python train.py --crop_scale_min=1 --text_encoder_norm="layernorm" --beta1=0.9
Rows from block 6 of the image encoder of a small contrastive image-text model, named by matrix and row number. Rows with one number belong to one channel. Each number is 500 + 25 x the weight over its row's rms, rounded and kept within 0 to 999. All counts start at 0. Numbers have three digits each.
After each channel's rows are labels from the 100 images, of 14848, where the channel reaches its highest value: "responds to" is what is common among them. Only what is clearly more common there than usual is listed. The data: seven-segment displays showing three digits.
# p10: first pointwise conv (encoder.blocks.6.p1.0.weight, 320x320x1x1), inputs 256-319
# p20: second pointwise conv (encoder.blocks.6.p2.0.weight, 320x320x1x1, transposed), outputs 256-319

p10.230:497500470528539466491467535505468506496518480483485493457538520492524490517507505498520519535470487499473500429483509521514461572505546514483495512485510504470555514509494515467525487514480503
p20.230:475547495499490508518535509548539423480538503482477532506472466513512520490514464526538522459502510532488485535483485461503530426495511481502540488493519467509484484497510555514518508466501552
responds to: the digit 1; second digit: 1; dark on pale; third digit: 5

p10.116:482463479443509434500480480505457469509451474516505486509517482494497475513490513473479516489448496468507506520495499473480497466500493534488459471530497503477528478499460459542534467483487501
p20.116:484467483499512542532485465523496487526545496472493487517492505507485518511496509489518492504489472505487501524469503529463515509467539506509532485509509507543525535498467533533554486470506533
responds to: the digit 6; second digit: 6; second digit: 7

p10.119:513489513513488468490478468489498476500475504470480518469487468534529492492477502492505504466466496467489523473480505536481483481499461515526474486549509506484477482561491491494526486480510498
p20.119:512504551556531502526467520489527468499498509482556532529477491544526505469521477513517523509494529527528501492531516514517531545522505496511451514476499520571537523540528481491544486533486485
responds to: the digit 9; second digit: 9; dark on pale; third digit: 9

p10.302:539508509497507483533469525523480517496543554482506503478542517459493530541572495486521499516474523470482498476541504468497500548521504501462498475506537475523541499484457531484507530503511480
p20.302:494466502500495486518504451484470465497476473520534507494475474523487499516522518466485450484480505491491492531471504461514487481483518493495513492481482519490518481473495510467520493518493520
responds to: dark on pale; third digit: 9

p10.90:505508474509495475469512473534473500483538486524503479498509494483512474483518511499495482460476524550473504455507549564464473500521495497521493519497497496476531534489504532515529509499466551
p20.90:536462487430464464508462499533476519494499500536465473488497450449469502503511501449466454501473532490451526519480476496474478487515519486528525515435485493488515480465492510511489501507499536
responds to: the digit 9; third digit: 9; dark on pale; second digit: 9

p10.42:525499478488474466470443531513479457484476521446492501460549513512466542517476456460541495463467517486462467479470507517497462553510506516478497506511490479508505518528495552481500489489489530
p20.42:494506489497509454508474492528547497491498534519483502490503497473487482470472479551512476455541511472458502502490489459527521486499535496534490462461534527546521469459480500529521513502531534
responds to: the digit 1; second digit: 1; dark on pale; first digit: 7

p10.224:460499541475501482492509511489526485483489484498444489485482447527446492553486555481458502448503501507485506555517489524440504486471516525461474484491493555552493501557520498555513525497464524
p20.224:508490506508509449506506457520477497504543563465533461498471526483508506519496507512485536462478468530491512542444503536502512499480527517484517513520516503505508498517487480502553484496472512
responds to: the digit 5; second digit: 5; first digit: 7

p10.164:493524475489525466469438497483482482526508482490512497481473481478540529474467481462511484493465499472503513456484556523480464518488527486499502522454520524488503478469476529497494503499486484
p20.164:484511484451459508505514461534495463497519453551519490471502473448550464519488498505536533515471485530509571536490452506502463515516514467527526524538480429495537521504495503486514498465483547
responds to: the digit 9; third digit: 9; dark on pale; first digit: 9

p10.131:504504467482521445483491485530472507473466497470509455478509503513506521474487488446530513495447480465475483497494485535470484501475479518482455495541478477475486493517491473465470474508464466
p20.131:498510540483504479513474484502474500429505512515520507531484509537507500489547515508510527484557482532531489529517491522511481510530508479475487514543499491460486494531567519446477466474479505
responds to: decimal point; second digit: 1

p10.294:496508484484474466492510482498534476503512500502470473482505522477461503490485529481489507460473526494512515564529493505486542505535466507468526564505468530535467509517490494523482514463517554
p20.294:510522523494479506465537535465553475504474444486480521474516503535500480474483514534487479484476528467516516479488508493510528490499480481524502495481503505530531518479508531495514527502538508
responds to: the digit 5; second digit: 5; dark on pale

p10.71:468526454527496477484488547473487480459498472490508529471472541491491435482478457527464474450457482537492542529488539519509537485526487485487481515491454526512527477488506488492522506515463513
p20.71:476515509518544488462516539514484479442486531485541472499521499530498466507522514500487523508479507477542463488483524510564479488497547474518471473499491477474462503484515476490512508514494509
responds to: the digit 7; first digit: 7; third digit: 7; second digit: 1

p10.298:488484489520496482522471499491474492538489479487512493495499478495529496492527516481531505546483497467476481516500451504441468497487546569488479486522549476502552565488490490501536521486475490
p20.298:483514498485501513499479482493536487506484516467469481473489484488514475542481490519520496529528461478499510523486492467504468473471462530475532501460491509487480493496464506516476508479485539
responds to: the digit 2; second digit: 2; second digit: 7; first digit: 5

p10.47:541486446521477428494482548503486461505512502467458491474560505525523486487474477494505495498457520484498479473519514528517495529522513461485466510540475464442524462535510505492470483539485520
p20.47:480458514524500544480528494481490506485502479511523487476496560505443497506468462511481504498444460495464487511528503461506509510502477500466471537537478499489486501477521519505496533545548485
responds to: the digit 1; second digit: 1; dark on pale; first digit: 7

p10.278:486517488502477503546482493493486486459507510479492501484491520478478515503506478535519486520510497505519516540546508523537516497512519523490531479490456542491555533506519507493486547494479511
p20.278:537502501452525553458513496489501512531496469554496481480499525515498519515477533496517516493475541508478557484559551475488463545507488488524483485462493472485492481475484497468448499501542491
responds to: the digit 3; dark on pale; third digit: 3; first digit: 3

p10.30:470437497462486472494479500511477478469478476485546495502511492465485468525508486522478476486459484461511473479508453516486478470508476477477442510476464472457526522489497471462515434480483488
p20.30:500481488517489471529504465534515467495482503532499496512498468430478529456544477511504469510513458494519535522475512515518497491518544490498528511516504475484526506502511480507484483528502506
responds to: decimal point; the digit 4; third digit: 4

p10.241:475484487484519453490504474480455497545482466507467535502499468495491476504503500468475527545470456491496510500460491475479510485451515525454502462525511488480523516506491464557480495465474469
p20.241:510484542513518490477487520474475518432524484474494534478490500507496512516479497472502536492510499511522542483541521502513521524529523490528526503503510466503497505504519487522522522506474518
responds to: second digit: 5

p10.123:453459524531501487524483495534496476563502521473472505579515460508494490475483487483502461469482498504480495461479529489472454493488469490487493485478563536490526501512493523484500476513491528
p20.123:492482495516529441506457523502519529478478495517501469517520505519535531504474528506513507533490506518515518481534483532525497534495499510499553517506490508495469470525438498505497473489489510
responds to: the digit 4; second digit: 4; third digit: 4

p10.205:505464464529520481485460503491444499481477464475461454521530523459542494507485468493520483494455499478501521524493471476500471492506525525516460495507508504465528483523475480465543498496476525
p20.205:513451510504497491528512524546506506526526494551472499526499503494499529489480472473483488479524525474442482498517489503512493505451479553512527503510483490515501502507453482484493470513501493
responds to: the digit 9; second digit: 9; the digit 6; third digit: 6

p10.182:520519499508497545519538488525476539527471501519481521560518473534546511480470489490553526533553523522529497510483517510523483492492529519562497506515502467495496498555571488472509477508520474
p20.182:488472489464464463519504467503483531532493504496520487454529473485509475553547530486483464509482483499521476464512475497490467526494512504520497494492486488454498463468512501484486508481479485
responds to: the digit 4; second digit: 4; dark on pale; third digit: 5

p10.248:485509479507476437487444518501498465452501482443504494498522522489473473453504487508501469478437464467505459527490464489494500481494502498509473455537471489503522470589454505482482479476491519
p20.248:468513465453536485514547489509447515495478494501497504467575492507516481506505499507498557528515500525455496467497485528511497517511502521548506482475522492469478473511536486486521526482484502
responds to: second digit: 1

p10.0:524543491492525461461475494517529538550478487496535485484510520472484488492489482479534455485473455508521508526515472527497484522469491490488499485503511465492495457501448506490478494488467516
p20.0:514554489508535492486500507525505501500501525527551452534484512528488495509528517482501506514447500478550503504528517529514530490532513514497486504501511441496531552527523466499525508531463494
responds to: third digit: 7; second digit: 6; third digit: 4

p10.273:476449509568479462478495466495504462471499528498512459520495489498519489475515491474510465464459538463485499535477518511484500502506468529511457515502481481504492441538540512470477462527489481
p20.273:509470515474473509542467456535509500478511505503503503492526508523481486500500486484472555489502472512503506516487488458462533509524458459502469526507524502539482532448501503518537503509473517
responds to: the digit 8; second digit: 8; third digit: 5

p10.104:515478487464492449454529448515504487486490479502514475470501484488430489482504537467475543466466447490446513473475453535489455478500525526501506475550503516505508556560473494549519501462516487
p20.104:497502530529508519503537522506485482507466502498542526506530482507497532498544470445519478515444497518519544481471510470462497503515527522515522491491504483517506527479562510531499514497513520
responds to: second digit: 0

p10.26:497512458489500494494479502450512521541491525493500508496470490504488466476479474497487473512467503474513500566456472473481479510455487472490506475433498496509485460486487547503491514522476477
p20.26:454516483476528500517489504564448483520526501510506498530499532519491545471474497505556514521554494497502515523551501529517504514492496506515520465509503514453496481509518451519462516468462498
responds to: the digit 6; third digit: 6; the digit 5; second digit: 5

p10.207:486464481465509463496498520516495492476485486520462473463472514470506470528526512494480475500441481510478494498531474464512470490494507539506489500478498505482482516529500457470540539503525514
p20.207:534531522485521507507490524504484526480506492489497494528514495479532521489498481502432510505481466516456543509452439491475483549477536517532537545492508529489486461515476483491498486519476513
responds to: the digit 4; second digit: 4; third digit: 7

p10.319:511501477515470460495445482523514471481528488441501484472520487505503457506504500463508471513444491506502535517496482494505489520487539505535492502515497497497507468507475459480457521502488493
p20.319:461499539549525470503559510482519523536519501512510484491489530485501492493483485479513501532488515495507518515492489495498480530471500478518514472491508506490523482488463508507503472503481470
responds to: the digit 8; second digit: 8; decimal point

p10.115:529529498481471473455486494454515493482537474466563500476516470551485536485533525452515505493459507460478507485502483473470497467501497512494482469500487466555444508519465525496476474466525477
p20.115:513509471534523497507495495488548525543480511534480517468479526514503532503498497514526463504547497502508523481481474502556491481494524533511495491495513454506521507502502538499496476516511535
responds to: the digit 2; first digit: 2; third digit: 2

p10.158:506497498481472452479470483511493492497438481432474509501530476508534474518481490467464478491455477466498501508500459525494515491490502507504473493536511499503483491494487452455539500480480500
p20.158:486511553497539505502502482418514520482473494491496520526439525523482496484509530510490581463470485503525550508494546477466534540512476496439492531496488470482498561546491519497499478518498489
responds to: the digit 6; the digit 8; second digit: 8; third digit: 6

p10.226:522505511494482459473493527517549524490469515495491522478501480483483517475473501481480503488474507451466460544506522508487488508480527476475477504507518474538513454506460504485492575493493509
p20.226:498490504503521492503525468488477537492514502445482516495514486460489532493521488483492509529532506509485514504480513525486491477475503492511475520463471532489476478501497504491497503477475466
responds to: third digit: 3

p10.105:473462468483504486472494500503540476542476529533486503481544481458493525518537478526471458505487502495493508474523488503533495508491515496499468482518512483489538503454486517491482512516492455
p20.105:537504496476463483512472484513471518541547514484447469486513500473481514480490514481516491546531488522494532487487483506492520469461506462519485512492557499484541509544464503507483490497456506
responds to: third digit: 6

p10.44:494500471464511509503478499505458497474507497454507491480543485512497492495494473458490480494475490493497537494452491544572529500482454493499473525521494496509486495463494508478489440489479445
p20.44:501497550539539510488513484527566529539506531469517537508508521511542541479509522488501497526550490486487511489511496524529525492438501527512495504516527543533521517541460524455546485485544489
responds to: third digit: 5; second digit: 7

p10.132:491503507477505455517465491523503506477495544492473512480511487463499496479481473443540457500489470496472517502518532507489482508523553496465483483490550473516521492498490480472499560491475520
p20.132:513474526498507502476513492457533486483508494550504470502470508514479479496491497514491481448481535515536509558477480468524483486473527519483512549537487414460491537465504511490544468499547505
responds to: second digit: 0

p10.120:479488476473457456465486499521499499494479515494467518485548522543464533485508489484450514471464504490493484557494465505443454479518519538483473466535490487481558493516479526479514510505499506
p20.120:497533480436523526529537498511541525501519481490512473484532483469549487509467492442501461497462523489495473458520472514518507523442495533539479523487526514514526492513431557508548510526519482
responds to: third digit: 3

p10.312:488481489504527439496471473496508500544491493473539517549498453509488496475509482500488479467464485469500459527517450480478486459527510541474484468501516476460524468548505475494504479476473498
p20.312:496473488513550538476464513487524479467468517549470481557491516532466468506485532505488491472512514542483487509455536500499496502506475515493509482517542517491481481500452522500505443498549509
responds to: the digit 7; second digit: 7

p10.177:513492498546524497479465521510498479477529485470499501509555546548468538480490494495453502490493476501488508463471507502488491525509485526486529537568490499541535491516500507516514477497491511
p20.177:518532489444511513545538467499489563531503466519490543491494525479539499515499469486493484483489526503481495531473444506492498494482509479534490484480498482540550525508489500504520493486477525
responds to: the digit 1; second digit: 1; dark on pale; third digit: 4

p10.82:559497475533496475487466536539496492464491501500513465475497515527464506497485474470503469452487498499506519486461522509503483528534506480497465480530516467476515448529555502484525517502476478
p20.82:486469534469463483476501470498526478520495474538514513489506524564504481530477504562490497516511436520509489536514486495498485521512511471459508496565510500503501500534512512470487478480494581
responds to: second digit: 8; second digit: 2; second digit: 6

p10.178:489512446482464450523481498544511486507487532516435479482504473465491472480516478477521495488468452511503505513516506485508504524484501483483487470499511516567537490463518518492475481497502487
p20.178:536550481504501492487491502491502490522489473507492479519489484511496534511500492470492491518524522460497476536521504522478508555498511518508502532542501487467482530528475480504477478514499489
responds to: the digit 6; second digit: 2; third digit: 6; second digit: 6

p10.262:471492533497460473542496482500484486485492534516510467469532552527503489513482502471483525544482476484473502487446515477494507552486533480489479446502520468510503504513514477490489442439486497
p20.262:459513461510446547523458493512535472501471550487427491496474509488522486487511505512509503507496462527491459533457501484458504488483452489458548526496499534471468472494486526523515501490545534
responds to: the digit 3; second digit: 3; dark on pale

p10.216:505515560488507471494462494493479502505504481459523501489495506483477517545489545498501491483471500459464497440444466496528466490533462511473486534485515475453475485539509515524470483464499526
p20.216:501493520497476494543463551509472453509535509485547507498527509536499468481517516486512545483491502516514472484483483511518502510527501513526469468497498529521576488481533456483500501474494493
responds to: the digit 5; second digit: 5; second digit: 2; third digit: 0

p10.231:519507492492455472473513469468524440508524481517516484443488501472490493518483506530503523469493498510460477478504472470497493470505512472488515512487518535498519498477501518528452497489508525
p20.231:457477498512496494497558532523548493458467455472504515495479462509501481509477478523507498477461503493520533453529528545502488488497517464488471478534499525473477489485476520524438509497530512
responds to: the digit 5; third digit: 5

p10.40:489523486528507468490502550533520468487498486516494506484492556482487547491505477480533501471473441488440501489496489502528481535507498520508523535492472455483504485496475528460523491486516526
p20.40:485494499486524493492486518518517510550492503495528464513493500490514526516527530479524470505494470520449516501493502493479482504552501483505489437474481529517514517510510536486449454478522475
responds to: the digit 1; second digit: 1; dark on pale; first digit: 7

p10.94:467489477485501495498513519517481481504511539477504485452505490530466486515484484463441546477501486492478493488475492542519534528541471555482504524493496480488448492518545463479491470460487461
p20.94:503529518530538514477457461489472550489478501472537484478505480536482490533436509498466517518451482516512491533528472461511470515499525508511458513541508491489509480495531527464485536511531481
responds to: the digit 1; second digit: 1; dark on pale; first digit: 7

p10.125:491499483439528505472506475488539486486492516517505499492520497568451487484494453517500519499473482466467502486509474560460502484508505531477474534537487500515517516457521492476515496466477486
p20.125:517535489497470477517478523493538496453482489500510504484513469516526535484483507503524539530539564459505470546548505475481489499558532515464494500508470542558468485489570479510513511515502534
responds to: the digit 0; second digit: 0

p10.221:466523488531484512482564535540490488500556483534495508508522471495518512529520493522506514468507509542519500514516507496485514500559527500552501508492497533517500504506456492518516488517501512
p20.221:504426481483441464459470491493488489497478496490500498455495464510481500516511466508493483480517533516544494523492508513504492504490494495488491541575463476505486498503501497525490507523498527
responds to: the digit 4; second digit: 4; third digit: 9

p10.14:501472461466473472482461499497533510492497518487498475489457501490483480522505465497460461480490483482472530518529483494504515500494475511495487496501496500512498481456527442484493488485479478
p20.14:498506488499506525474496520496472497462453492486520476450455453473499467507453504480477462477476481514499516501491477482526482508477498510531532514496449468512446490464489459511528480488483519
responds to: second digit: 2

p10.235:478477496491509510478499514532461502488452487513540475536531493469500482531523489494450484496504485518554559518533483455501524467488537508496486490543519508446497460453480526487492522557448479
p20.235:499513533497522534504515509522574485478475476468472516468499483512536528493467506501507448530510511501496510444498479483520512509470461503547448532553526504451455430511465577498484481448582482
responds to: the digit 4; first digit: 4; third digit: 4

p10.8:478492542520481458484492454491507508513468485491545469550498461539499482478498471459502513458459480501545519529508474464468474470521471517491472476513551476520474474503541480492508491452478556
p20.8:504541510487486503488532472508472499484526483492588519478524501489494452479537494491504501485467491459518523529472487521535494488490524504456482526490529488541531508538583448481542531533462514
responds to: the digit 7; second digit: 7; the digit 3; first digit: 3

p10.32:503492487493509490460467489456474469512531457474524494473465495552481477487478508487515503477453489484490605495475511510562594489502446497486505501481515513490439511484505477505480531500481455
p20.32:506462513489510477518468454467491542485471503497518527447429482418556461524458476461472482503486515434498505492532487502499477474473504501432486500498468530557528515500480511504468521526501494
responds to: the digit 7; the digit 1; third digit: 7; second digit: 1

p10.75:534506510487531499496482511499478519491460522506512481442504552522457483501466454534504481488492528468501512475487469568508488497503503509515481486499506522520499524496523476495476539505475469
p20.75:526497490433500497519488485523537506523526511552480508484529475479517496501525516490524505481492538461454501517484481516496489505556506515488490463502472535536512448466539491479547481556518563
responds to: the digit 0; second digit: 0; third digit: 0; dark on pale

p10.85:499523459488499476463485524503523518538479501490491500463466526489492487512481492522486482466468520483524511514476490522454516519482499494492521481455483496443514482467508522475513495517479499
p20.85:503534492529527511533464499483467531492478511502507422518486489529471554480512485486502512498500524487506507519504490556487538520517534520505495515519516480468492530528492481531486551515485480
responds to: third digit: 7; second digit: 6

p10.243:486505483548503465480494472518480472492506473479486516497507477469553502520516490455508466488484494507509470448533513520476486498541500526504468534540454490443540487493474517485476465514493519
p20.243:466476478514469499510464514500520505531508541508454513476517522480547504551467521502530501462485513471518485523505507478495506519490443513484484473518527543508513537463466533500489521498507527
responds to: the digit 8; second digit: 8; the digit 5; dark on pale

p10.54:493495499494494509492487537507486510466502480461465550507525538469473489526481471508500484482459462499559502515502496519484500493467517484464493469465498548486524480472471533499508490566474454
p20.54:494500529509483493458511518511553480463463496497420539505525508523508570483547498477533501568471469489514499482496482506443498496503513515512494519507535501474493466533532536504466491477540504
responds to: the digit 7; decimal point; third digit: 7; first digit: 7

p10.150:510503499515479492507468492466497467435480473466486487513445504501452473501492522510479476511468465449472514535473505504507501469492482515470481498466502531516477482537462497501519500504473496
p20.150:533466486468467552477504487482520502523507464477502518509498475507476475506475512524501490481499533464507506502479465507475569524532461489492431484498466466466512516500505507533482488495508481
responds to: the digit 8; decimal point; second digit: 8; third digit: 8

p10.152:464509476497497442532485462470485509558476516477496461503499500454515465533521476459496485533459483505484472484494502537495488508432522471457481483541511470504514501528453472469510488508477520
p20.152:533476514475493508455529500509484485462501484549518492512554511501494485498477510509501519469510536460482492480509482510520529508524536475511466532485504448503496487517513479486475512507473516
responds to: the digit 3; second digit: 3; dark on pale; third digit: 1